A small audio frame classifier, trained from scratch.
Model: 13M parameters, log mel input, arch conformer, norm layernorm, activation relu, moe top_k, num experts 16, layers 8, width 256.
Rows from block 5 of a small audio frame classifier, named by matrix and row number. Rows with one number within an expert belong to one neuron, the router's apart. Each number is 50 + 15 x the weight over its row's rms, rounded and kept within 0 to 99. All counts start at 0.
After each expert's rows are labels from the 100 clips, of 14976, where the router gives the expert most weight on average: "lies over" is the class under the peak. Only what is clearly more common there than usual is listed. The data: melodies that start on their tonic, played by one synthesised instrument.
# router: router (model.blocks.5.mlp.router.weight, 16x256, trained with AdamW), inputs 129-171
# up: expert up (model.blocks.5.mlp.up, 16x128x256), inputs 129-171
# down: expert down (model.blocks.5.mlp.down, 16x256x128, transposed), outputs 129-171

# expert 2
router.2:28 58 45 66 77 46 37 20 37 29 52 35 51 56 58 49 55 23 68 48 66 50 42 43 45 50 31 32 59 50 85 64 76 27 40 76 68 46 59 61 31 48 57
up.0:62 35 51 46 30 17 45 45 30 56 39 68 67 54 61 73 61 71 59 57 55 86 42 38 43 43 81 25 47 36 45 38 45 53 72 28 35 35 35 48 39 77 76
down.0:68 56 54 37 81 82 51 33 32 51 66 41 62 39 35 28 78 05 30 67 53 48 55 61 36 26 38 56 69 45 50 73 49 68 41 67 77 40 54 40 51 71 27
up.1:39 59 45 25 58 34 13 48 54 57 46 47 52 56 52 64 57 40 77 67 27 70 54 55 59 37 49 41 52 35 53 50 72 85 32 74 56 40 63 81 40 59 60
down.1:64 47 63 58 62 46 59 52 49 32 48 44 34 75 60 41 53 44 36 48 32 56 38 63 65 23 00 38 49 56 45 38 40 75 42 48 55 59 73 59 36 52 57
up.2:66 66 61 21 24 44 67 64 37 44 59 48 42 19 30 65 48 66 26 58 39 76 51 57 39 34 54 53 49 35 52 52 41 68 45 44 18 28 45 35 48 51 74
down.2:54 45 29 54 46 62 44 40 46 58 52 48 60 19 24 57 22 69 49 63 64 82 56 54 50 49 53 56 45 34 54 79 59 45 59 64 73 36 29 24 64 57 32
up.3:46 31 55 56 73 40 92 30 56 35 51 56 48 58 77 36 35 24 50 34 76 66 74 51 66 29 41 21 55 51 60 48 66 66 59 66 80 63 76 57 39 42 47
down.3:83 33 53 71 53 44 35 29 26 34 43 37 67 57 71 29 70 28 28 37 55 48 75 53 50 46 37 38 87 44 40 39 42 45 41 60 74 57 41 67 53 45 62
up.4:67 52 36 34 40 44 64 35 33 40 58 55 29 37 35 70 38 55 62 79 65 50 41 34 70 52 50 49 64 62 50 61 61 44 23 38 71 65 29 55 45 65 51
down.4:57 65 49 30 44 33 48 34 59 57 34 47 40 55 53 35 49 20 44 45 44 69 55 24 51 46 45 58 58 23 69 65 84 81 59 52 87 35 66 60 36 38 60
lies over: E4; D#4

# expert 15
router.15:56 46 58 61 75 39 51 57 45 59 63 57 54 31 36 60 93 36 48 38 32 56 49 46 52 74 44 49 21 32 44 34 46 53 48 48 70 24 31 30 51 59 62
up.0:42 52 56 57 75 41 40 32 59 82 62 59 78 37 34 54 54 31 64 58 47 43 72 61 73 50 40 61 64 45 57 62 43 29 61 53 87 66 42 54 59 55 39
down.0:79 22 56 56 51 38 40 35 58 80 59 75 45 48 61 63 58 68 49 20 56 45 31 65 42 74 27 37 41 37 39 46 42 62 50 58 43 61 43 39 38 71 59
up.1:75 39 65 65 51 68 32 46 40 34 42 56 69 48 56 55 62 54 79 55 47 65 48 47 23 52 59 41 35 32 74 65 41 40 44 46 62 29 32 67 47 70 58
down.1:35 73 43 77 53 43 51 64 49 67 76 43 69 36 41 42 52 55 42 63 53 43 20 39 49 49 50 84 39 43 70 47 47 58 78 72 47 32 37 61 25 64 34
up.2:77 82 58 48 56 31 54 23 44 39 52 58 62 24 22 37 66 76 36 72 52 47 34 70 58 56 43 33 51 50 46 33 86 19 31 53 40 40 41 41 81 70 52
down.2:53 45 65 72 65 27 33 21 47 57 53 59 56 46 52 55 72 45 41 52 35 70 27 71 50 38 37 31 41 48 33 38 66 42 36 52 79 36 37 34 85 54 53
up.3:82 64 41 53 41 42 52 40 63 38 62 43 31 13 35 58 36 47 36 36 47 38 52 62 47 73 29 57 60 37 54 65 45 61 60 63 67 61 40 59 65 49 37
down.3:50 68 72 50 47 56 59 38 34 55 36 48 47 42 34 49 58 59 34 75 66 43 30 52 60 77 63 54 61 51 92 71 65 61 68 47 42 35 71 54 44 60 48
up.4:77 51 49 39 35 35 47 47 78 54 61 54 54 52 61 34 57 30 57 21 37 32 36 83 39 69 42 44 71 33 35 41 45 62 69 44 37 63 38 39 55 66 29
down.4:60 27 56 55 59 62 67 63 45 34 32 46 31 60 81 50 48 49 33 41 49 99 37 50 44 39 49 49 38 55 33 48 65 78 25 30 56 10 57 45 39 51 86
lies over: no note

# expert 3
router.3:33 42 38 32 46 92 61 80 44 19 43 60 70 67 56 47 47 31 52 36 64 29 72 55 62 63 63 63 66 49 37 64 55 42 61 47 60 91 48 51 67 81 29
up.0:53 42 34 35 40 31 45 54 49 48 40 80 65 39 46 66 36 68 57 63 32 29 42 49 65 47 80 48 48 60 16 39 42 55 25 19 62 59 43 36 53 69 59
down.0:42 52 57 41 42 58 52 45 52 54 59 51 56 32 24 60 32 56 46 75 35 63 58 55 47 57 32 82 37 59 57 38 48 29 18 58 70 24 43 45 32 43 57
up.1:56 57 68 65 32 27 48 61 53 59 39 48 22 50 72 86 77 73 49 80 42 46 56 35 54 55 55 77 36 59 66 34 26 48 57 44 60 44 30 38 13 33 52
down.1:35 48 34 71 46 41 41 61 25 40 77 41 62 26 53 37 44 64 50 28 51 38 48 76 57 66 43 70 23 66 51 35 16 35 62 50 26 28 25 40 69 53 52
up.2:52 81 51 26 83 49 35 79 51 13 48 60 70 29 46 65 61 35 27 44 70 38 44 62 65 23 32 39 73 26 72 79 32 28 55 94 89 60 47 71 53 46 45
down.2:42 92 37 45 38 54 56 56 46 62 48 09 59 41 43 37 51 35 76 62 55 66 49 38 35 48 71 42 25 59 74 51 50 42 54 56 34 25 54 51 52 49 39
up.3:42 66 40 68 36 61 63 25 30 54 49 46 37 63 72 68 41 66 39 66 41 77 41 48 43 58 60 62 57 55 59 40 46 49 45 38 47 34 56 65 36 55 68
down.3:23 51 60 48 59 62 30 33 60 48 45 49 59 63 34 60 54 39 57 32 39 67 72 85 71 34 39 42 55 51 44 35 45 53 68 56 55 57 34 60 76 52 52
up.4:79 66 44 57 27 58 54 58 13 80 67 42 55 23 59 33 78 71 46 30 46 77 17 47 54 44 56 64 49 42 63 40 32 68 29 44 69 19 28 41 59 71 84
down.4:56 52 52 60 38 70 47 41 24 25 35 43 66 59 54 42 67 21 13 58 69 58 74 48 62 45 42 62 74 46 46 66 40 52 32 21 59 34 63 34 57 67 52
lies over: no note

# expert 4
router.4:35 54 39 61 73 60 26 36 44 39 70 53 93 37 43 21 17 58 46 81 53 42 38 32 49 73 39 81 58 53 74 77 43 20 38 41 62 86 55 42 44 45 42
up.0:39 43 29 54 46 56 51 35 31 43 70 37 59 41 53 37 31 55 25 38 51 77 31 40 60 30 55 43 73 51 56 65 66 50 65 66 34 63 56 78 55 69 70
down.0:23 60 51 44 56 50 54 78 27 24 47 76 60 35 31 69 37 44 67 75 36 53 60 48 71 57 73 64 38 42 61 51 53 54 45 68 75 35 49 33 75 34 44
up.1:77 39 58 35 22 46 61 56 02 65 58 40 38 52 60 65 73 49 66 49 42 65 51 48 38 46 71 20 30 32 51 28 81 69 53 46 53 19 45 42 51 63 94
down.1:40 54 62 36 12 40 22 40 64 62 62 71 46 45 44 48 68 48 54 52 52 59 51 50 51 40 36 67 42 38 50 23 57 44 50 62 29 61 44 40 57 48 35
up.2:49 73 39 63 75 63 82 57 47 32 36 62 58 66 48 35 55 56 35 37 53 40 99 37 44 37 44 27 77 34 60 40 67 58 49 52 62 63 67 48 66 57 61
down.2:70 65 70 62 50 69 48 29 43 44 34 37 51 72 38 20 44 48 53 59 37 59 32 43 44 47 35 41 77 48 42 62 49 49 46 70 62 48 73 77 62 22 24
up.3:41 60 59 53 53 64 47 49 39 74 63 40 35 14 41 61 73 69 64 46 43 49 70 52 67 64 88 75 17 42 80 63 45 32 64 67 45 47 37 74 46 52 62
down.3:32 68 38 52 53 48 22 68 30 32 41 43 55 58 64 57 41 52 47 56 29 70 38 53 54 34 82 48 46 39 36 53 54 58 56 59 54 17 54 76 48 47 87
up.4:62 45 52 46 36 47 58 53 32 67 61 11 50 50 14 53 60 59 70 60 54 57 18 65 58 43 52 74 44 28 43 36 58 09 57 50 25 35 47 36 58 31 53
down.4:37 74 53 38 42 37 53 42 52 31 58 56 54 46 53 37 46 49 61 71 72 72 58 44 66 49 52 54 54 31 52 64 68 32 33 32 62 32 63 40 59 32 56
lies over: no note

# expert 7
router.7:29 43 64 64 26 51 68 40 64 32 60 33 60 58 65 70 40 87 58 63 47 43 32 23 42 62 81 47 61 77 48 57 45 30 71 48 26 59 27 64 32 26 40
up.0:46 62 45 85 51 84 57 44 43 48 28 56 55 79 83 40 69 65 41 48 46 31 39 31 50 78 69 61 37 66 81 53 51 37 72 55 24 45 67 32 22 44 73
down.0:54 50 57 47 38 35 47 53 47 57 29 64 42 62 36 45 42 48 58 54 59 64 76 30 54 37 60 52 68 41 46 59 84 85 35 81 63 48 76 49 42 29 41
up.1:52 56 73 75 24 46 60 56 33 63 41 64 34 61 33 41 47 64 64 34 28 69 19 31 49 60 50 32 64 61 42 35 22 40 45 77 50 26 59 55 60 29 70
down.1:53 49 41 51 40 63 67 55 46 69 59 32 24 39 33 31 44 53 69 38 65 36 48 38 78 63 51 83 25 67 63 26 17 44 53 61 42 43 35 15 47 52 40
up.2:53 44 60 30 31 27 32 52 49 35 27 74 33 66 81 40 54 70 76 51 50 35 63 41 61 77 63 79 67 51 59 49 59 36 50 60 53 77 60 53 18 27 48
down.2:56 44 60 52 36 60 42 58 67 61 42 63 26 54 31 51 35 55 70 41 54 55 46 51 45 68 32 44 31 83 46 18 26 39 24 81 46 23 53 47 40 10 79
up.3:44 47 52 39 58 47 59 61 39 39 41 41 73 54 63 50 11 32 10 33 65 50 41 63 58 68 39 59 60 40 47 48 68 60 12 55 37 38 54 47 57 55 56
down.3:45 36 39 62 23 70 58 50 65 59 27 47 26 78 60 39 30 21 60 49 60 62 32 48 55 54 53 35 61 56 45 82 81 59 50 12 45 55 64 47 51 43 58
up.4:32 45 40 36 61 57 62 38 34 49 33 53 49 27 71 48 21 41 63 56 58 52 51 51 35 41 70 17 88 67 35 38 51 61 31 48 54 46 36 57 78 35 62
down.4:57 47 56 41 60 66 59 59 82 58 45 44 33 68 63 31 38 25 67 33 27 43 66 45 29 38 37 33 45 54 53 47 49 90 55 61 64 65 70 62 63 42 31
lies over: F4

# expert 0
router.0:55 49 35 51 64 62 84 48 72 43 26 41 34 51 34 28 46 53 57 44 88 38 59 14 57 47 53 45 40 50 52 68 39 55 40 70 63 64 39 30 38 41 29
up.0:65 41 69 61 45 40 35 60 47 35 54 53 65 43 69 37 65 32 54 29 24 34 43 58 51 42 52 61 82 27 38 27 41 33 40 56 56 37 29 76 63 50 48
down.0:25 83 39 87 63 47 53 59 12 35 77 31 61 42 56 35 65 58 43 35 38 14 69 48 56 54 50 59 65 62 51 45 30 12 63 37 51 79 50 68 51 77 72
up.1:33 58 70 70 53 58 38 40 48 77 40 63 42 86 44 63 55 55 67 17 58 32 86 72 28 53 49 46 30 63 48 29 45 51 56 33 65 34 57 45 52 46 60
down.1:45 62 52 46 61 20 49 60 41 41 41 44 50 37 34 49 61 83 57 49 59 41 33 68 59 51 51 55 21 32 44 34 38 27 66 77 26 47 46 58 48 40 25
up.2:59 35 55 44 43 46 56 24 37 74 45 60 44 46 58 65 69 60 31 50 59 50 47 49 58 43 77 47 49 28 44 44 58 58 52 53 51 42 45 55 36 55 61
down.2:41 37 26 51 37 66 27 55 49 34 60 37 66 47 63 51 45 50 28 67 67 50 56 60 17 78 53 62 77 29 47 57 51 39 37 22 54 58 28 66 69 58 61
up.3:59 80 58 61 35 69 52 73 25 42 51 57 63 49 69 52 73 57 45 41 09 68 33 43 41 45 52 75 26 52 63 29 48 20 44 50 41 12 60 57 70 66 81
down.3:46 69 59 42 74 36 48 40 42 37 36 68 54 31 46 64 52 24 57 69 39 50 68 43 42 29 62 45 68 25 37 59 49 43 47 54 73 64 50 44 48 71 21
up.4:54 73 38 74 40 75 67 58 50 45 57 61 53 52 64 63 55 58 57 50 25 57 47 22 62 45 37 62 63 50 44 54 38 59 29 31 52 36 52 60 60 54 61
down.4:33 42 67 51 73 35 73 33 70 35 42 76 69 71 68 61 59 34 55 70 38 46 62 68 36 39 50 13 64 43 42 47 61 53 28 40 57 57 57 67 51 51 18
lies over: B3

# expert 9
router.9:56 58 46 35 70 32 71 47 57 33 37 26 30 32 76 46 31 32 50 31 71 50 50 64 56 29 62 58 46 29 65 62 64 99 45 45 32 44 49 45 51 48 26
up.0:43 46 28 83 43 60 77 70 62 56 56 46 49 55 32 54 57 64 46 29 50 40 57 62 59 58 64 64 24 68 55 55 40 42 51 67 53 58 45 37 20 43 46
down.0:70 34 50 40 41 79 72 56 66 59 44 32 44 52 64 32 34 54 50 51 44 32 24 23 37 57 56 43 54 53 53 69 58 67 38 21 44 56 72 66 33 50 52
up.1:63 60 53 49 73 32 80 48 55 32 31 45 48 41 56 59 46 24 60 79 56 63 39 63 72 04 63 32 58 29 80 49 60 82 63 27 44 42 47 48 57 54 45
down.1:44 36 50 84 60 46 17 52 59 47 33 78 75 54 48 35 55 27 36 23 65 69 39 54 66 54 39 31 37 55 29 38 42 41 81 76 51 31 44 52 71 37 61
up.2:43 27 71 44 47 70 49 65 28 62 62 62 62 69 48 59 71 51 54 51 37 50 42 50 23 65 74 63 36 56 66 26 34 32 44 60 64 15 33 34 42 32 73
down.2:53 18 56 48 63 46 58 42 58 42 53 69 71 43 56 61 52 54 54 62 57 56 38 68 40 58 60 28 59 56 66 32 35 68 30 73 62 42 62 48 54 31 66
up.3:67 38 41 73 68 52 50 53 48 57 52 48 58 57 68 77 40 78 44 33 54 43 51 34 32 52 42 27 57 69 67 30 63 47 40 67 48 76 66 55 25 38 58
down.3:64 56 37 42 27 62 69 65 55 63 28 20 36 56 41 46 25 52 76 53 44 37 16 53 69 47 79 54 41 74 69 74 57 70 72 34 29 49 47 38 39 56 39
up.4:52 36 43 60 77 41 81 55 37 39 68 49 67 26 39 41 38 43 48 65 38 48 67 54 56 48 71 31 67 36 53 34 43 45 40 49 70 44 65 55 44 37 57
down.4:65 47 58 26 58 42 74 42 64 37 51 27 42 77 63 44 73 13 54 64 70 49 52 40 34 32 24 27 79 51 70 47 51 61 23 38 52 39 65 52 55 39 63
lies over: G5; G#5

# expert 10
router.10:31 34 42 24 31 62 41 60 52 51 51 36 53 56 31 23 26 24 61 68 58 37 66 39 43 42 41 50 56 45 52 48 73 59 37 44 49 57 62 52 68 34 44
up.0:57 52 47 54 43 30 55 62 42 54 60 36 56 58 30 50 54 47 46 80 40 64 42 67 61 57 65 51 68 53 36 27 27 44 66 66 51 28 56 50 67 18 54
down.0:61 72 48 48 50 68 50 40 40 78 34 30 59 42 22 51 29 24 50 48 51 70 54 46 74 36 67 90 58 49 21 74 37 56 55 47 49 25 34 62 71 48 25
up.1:57 49 63 18 41 56 65 30 61 67 37 44 62 54 59 59 59 54 29 61 42 39 64 51 53 31 34 53 54 54 30 48 52 62 51 65 44 57 26 49 75 55 45
down.1:51 74 77 74 59 50 47 59 29 49 57 28 48 54 59 34 58 16 30 37 51 76 55 80 62 26 29 58 45 59 55 63 47 72 59 55 62 37 43 50 70 56 28
up.2:30 61 25 38 36 43 34 74 38 58 91 32 46 51 33 56 61 70 43 63 71 54 35 57 64 66 31 81 55 28 42 52 42 34 33 40 32 21 35 44 57 48 56
down.2:73 23 99 61 63 50 46 18 59 61 53 45 56 45 56 09 44 28 37 30 64 56 40 43 47 38 26 52 57 41 40 48 72 53 77 41 28 66 72 57 78 43 28
up.3:41 78 58 77 51 29 39 40 33 56 51 45 60 53 39 51 63 54 53 51 60 49 19 55 61 47 61 57 57 66 46 46 38 55 31 72 71 30 44 61 59 42 69
down.3:31 63 61 34 37 44 40 47 72 36 48 60 52 37 27 52 58 71 71 63 62 69 32 68 38 60 56 58 33 55 84 42 45 40 31 62 48 46 50 39 30 42 30
up.4:52 56 42 55 39 64 71 62 24 24 43 53 63 40 49 50 68 79 27 43 09 40 56 52 66 58 61 68 57 39 48 26 34 31 58 69 47 59 27 71 35 77 74
down.4:34 58 41 45 35 41 43 80 42 63 64 55 43 41 09 61 52 47 50 53 34 43 49 42 51 62 47 78 32 55 56 30 23 32 57 88 62 15 34 54 50 35 54
lies over: B5; C6

# expert 8
router.8:59 45 37 51 61 49 32 32 61 55 47 45 72 78 31 39 29 30 54 50 37 39 53 37 54 62 51 85 64 83 38 65 55 44 56 30 58 59 50 33 44 38 26
up.0:70 58 20 57 53 51 48 40 41 51 62 61 21 34 43 46 50 75 55 14 42 55 53 58 26 39 31 30 48 56 27 14 30 57 49 47 52 48 40 70 61 69 64
down.0:31 68 34 43 39 76 75 59 39 35 74 52 43 63 64 45 47 40 65 64 54 63 48 61 52 59 28 23 57 65 43 64 57 52 21 24 68 47 68 53 50 61 70
up.1:69 64 40 43 35 48 78 54 33 47 52 63 34 62 57 42 85 34 44 58 38 65 49 37 67 18 51 55 47 41 58 55 37 49 64 62 77 41 44 68 65 52 78
down.1:60 35 40 65 43 35 25 46 67 41 36 48 55 32 46 49 63 42 31 43 34 54 55 78 58 46 12 57 69 69 43 60 34 64 50 64 69 54 43 45 67 62 13
up.2:37 64 48 63 42 62 62 74 20 43 53 63 30 33 74 64 80 82 48 54 57 67 51 34 51 55 49 56 15 22 51 31 17 51 56 64 51 18 38 51 58 41 86
down.2:38 66 63 67 60 43 33 58 46 66 71 41 63 64 65 40 41 59 60 40 44 41 30 83 37 63 43 52 52 49 36 64 36 40 51 46 31 60 66 69 48 44 47
up.3:59 46 67 27 48 52 47 97 42 57 50 44 53 40 34 69 78 30 50 53 45 28 71 21 54 54 61 54 68 36 28 48 34 52 54 51 61 51 40 55 54 71 52
down.3:44 44 70 59 32 84 74 33 67 62 48 33 17 75 33 46 23 48 63 57 59 65 19 43 50 72 53 60 50 74 70 44 59 47 33 35 32 17 64 35 26 40 45
up.4:47 56 39 39 48 46 72 47 35 44 54 34 47 19 52 39 60 64 50 84 82 70 67 57 59 71 83 72 51 30 65 27 33 38 36 52 54 11 33 52 65 49 69
down.4:37 53 65 63 46 76 32 46 63 78 72 82 32 67 16 43 35 43 89 38 56 47 43 64 60 66 39 55 51 53 36 43 52 29 49 45 65 36 42 24 61 53 28
lies over: B4

# expert 6
router.6:39 51 76 32 50 60 62 50 64 37 63 57 74 36 73 39 46 50 54 72 54 41 60 54 28 33 89 49 78 68 32 78 72 54 55 15 62 52 66 33 54 62 56
up.0:75 30 27 55 29 67 64 54 29 25 48 20 45 49 56 69 30 51 49 41 40 68 61 47 56 46 38 51 33 34 36 11 26 42 25 46 38 31 41 81 42 61 82
down.0:58 30 47 55 43 37 72 24 82 60 28 27 49 62 57 60 46 55 34 54 38 52 58 50 64 48 30 50 54 59 85 73 72 79 44 57 47 65 51 89 24 37 43
up.1:49 31 33 69 71 16 68 41 20 42 37 56 49 44 81 62 41 70 02 42 57 70 42 54 64 49 30 22 44 33 59 37 61 37 17 80 54 35 47 66 28 39 82
down.1:59 32 42 36 40 73 40 54 20 52 56 58 64 34 48 65 49 54 44 60 42 47 61 43 37 56 78 69 36 59 44 66 15 35 53 24 43 47 07 50 51 72 47
up.2:62 76 63 48 49 44 91 72 40 29 50 49 43 36 56 40 57 67 56 59 30 39 34 24 37 56 68 32 62 60 51 53 48 44 63 58 43 62 48 45 34 45 50
down.2:49 22 52 57 75 53 56 40 25 35 56 50 34 45 62 47 26 64 23 47 22 48 80 82 42 43 40 46 43 38 49 62 40 52 68 57 77 73 49 42 35 84 34
up.3:42 53 68 28 40 44 35 37 56 58 48 54 48 51 51 69 64 51 58 73 74 48 77 27 61 41 60 89 40 75 56 59 45 19 29 44 47 50 60 33 36 55 60
down.3:61 42 63 58 30 62 41 65 31 73 59 63 42 61 35 48 75 53 53 65 27 26 49 44 90 40 46 67 54 84 49 22 29 38 37 71 61 75 29 29 44 47 60
up.4:70 49 25 57 64 50 55 56 51 55 63 46 49 61 65 58 23 47 71 51 31 45 67 17 56 51 41 49 33 21 70 39 35 43 22 60 58 48 37 53 51 48 60
down.4:72 53 56 62 76 62 55 48 72 44 53 41 58 27 47 74 61 46 33 35 75 48 48 50 34 48 59 65 42 49 34 45 19 37 45 41 31 57 41 48 34 78 28
lies over: G4

# expert 13
router.13:53 41 59 55 51 61 54 26 51 30 54 62 52 46 49 71 54 51 40 53 63 38 52 66 22 11 57 39 58 42 59 55 58 71 58 55 52 74 47 77 36 58 34
up.0:82 52 16 74 37 46 52 56 54 68 35 37 36 37 70 42 60 41 44 58 47 24 34 49 77 77 58 40 56 61 40 37 36 14 38 15 35 39 47 37 70 47 62
down.0:57 50 39 82 35 63 61 36 48 48 46 49 50 64 61 16 36 63 65 42 44 41 60 28 80 60 38 32 72 53 56 53 65 31 35 56 80 61 78 45 47 26 46
up.1:52 45 46 50 47 54 39 36 55 53 52 27 49 29 40 40 56 81 53 55 44 42 43 73 34 44 62 58 67 43 43 54 55 41 59 49 47 43 30 46 37 41 62
down.1:55 63 40 38 47 48 39 65 34 56 81 27 53 37 34 43 69 61 50 50 56 72 42 86 47 62 34 57 34 63 74 41 38 54 56 70 33 09 21 41 51 42 64
up.2:63 62 48 35 71 38 89 79 41 46 43 58 62 45 58 48 61 36 68 54 44 14 50 27 60 52 67 62 46 66 50 41 15 51 34 60 38 60 79 81 59 26 54
down.2:63 31 42 67 47 31 57 74 15 61 75 47 66 23 56 63 46 45 33 36 61 44 47 43 73 44 79 59 42 48 38 45 36 34 60 39 26 33 26 57 68 74 36
up.3:48 60 67 45 50 41 54 57 46 27 62 29 60 47 59 23 68 29 40 65 31 58 76 68 58 51 33 50 51 64 28 31 25 49 48 70 52 35 65 72 70 46 57
down.3:56 38 39 41 63 42 51 45 65 25 69 29 75 51 52 57 56 39 24 38 47 41 40 72 62 39 28 46 44 65 41 36 28 53 35 45 37 48 58 66 59 71 53
up.4:75 70 18 61 48 59 23 81 27 51 33 25 62 33 66 29 59 74 57 21 49 74 40 31 60 43 71 39 27 77 44 33 40 58 44 44 57 44 63 44 26 67 65
down.4:48 58 51 31 65 66 65 74 51 48 56 23 79 23 49 62 69 57 50 46 52 55 37 31 40 53 62 32 40 31 41 50 29 35 49 80 42 35 33 83 64 64 39
lies over: C#4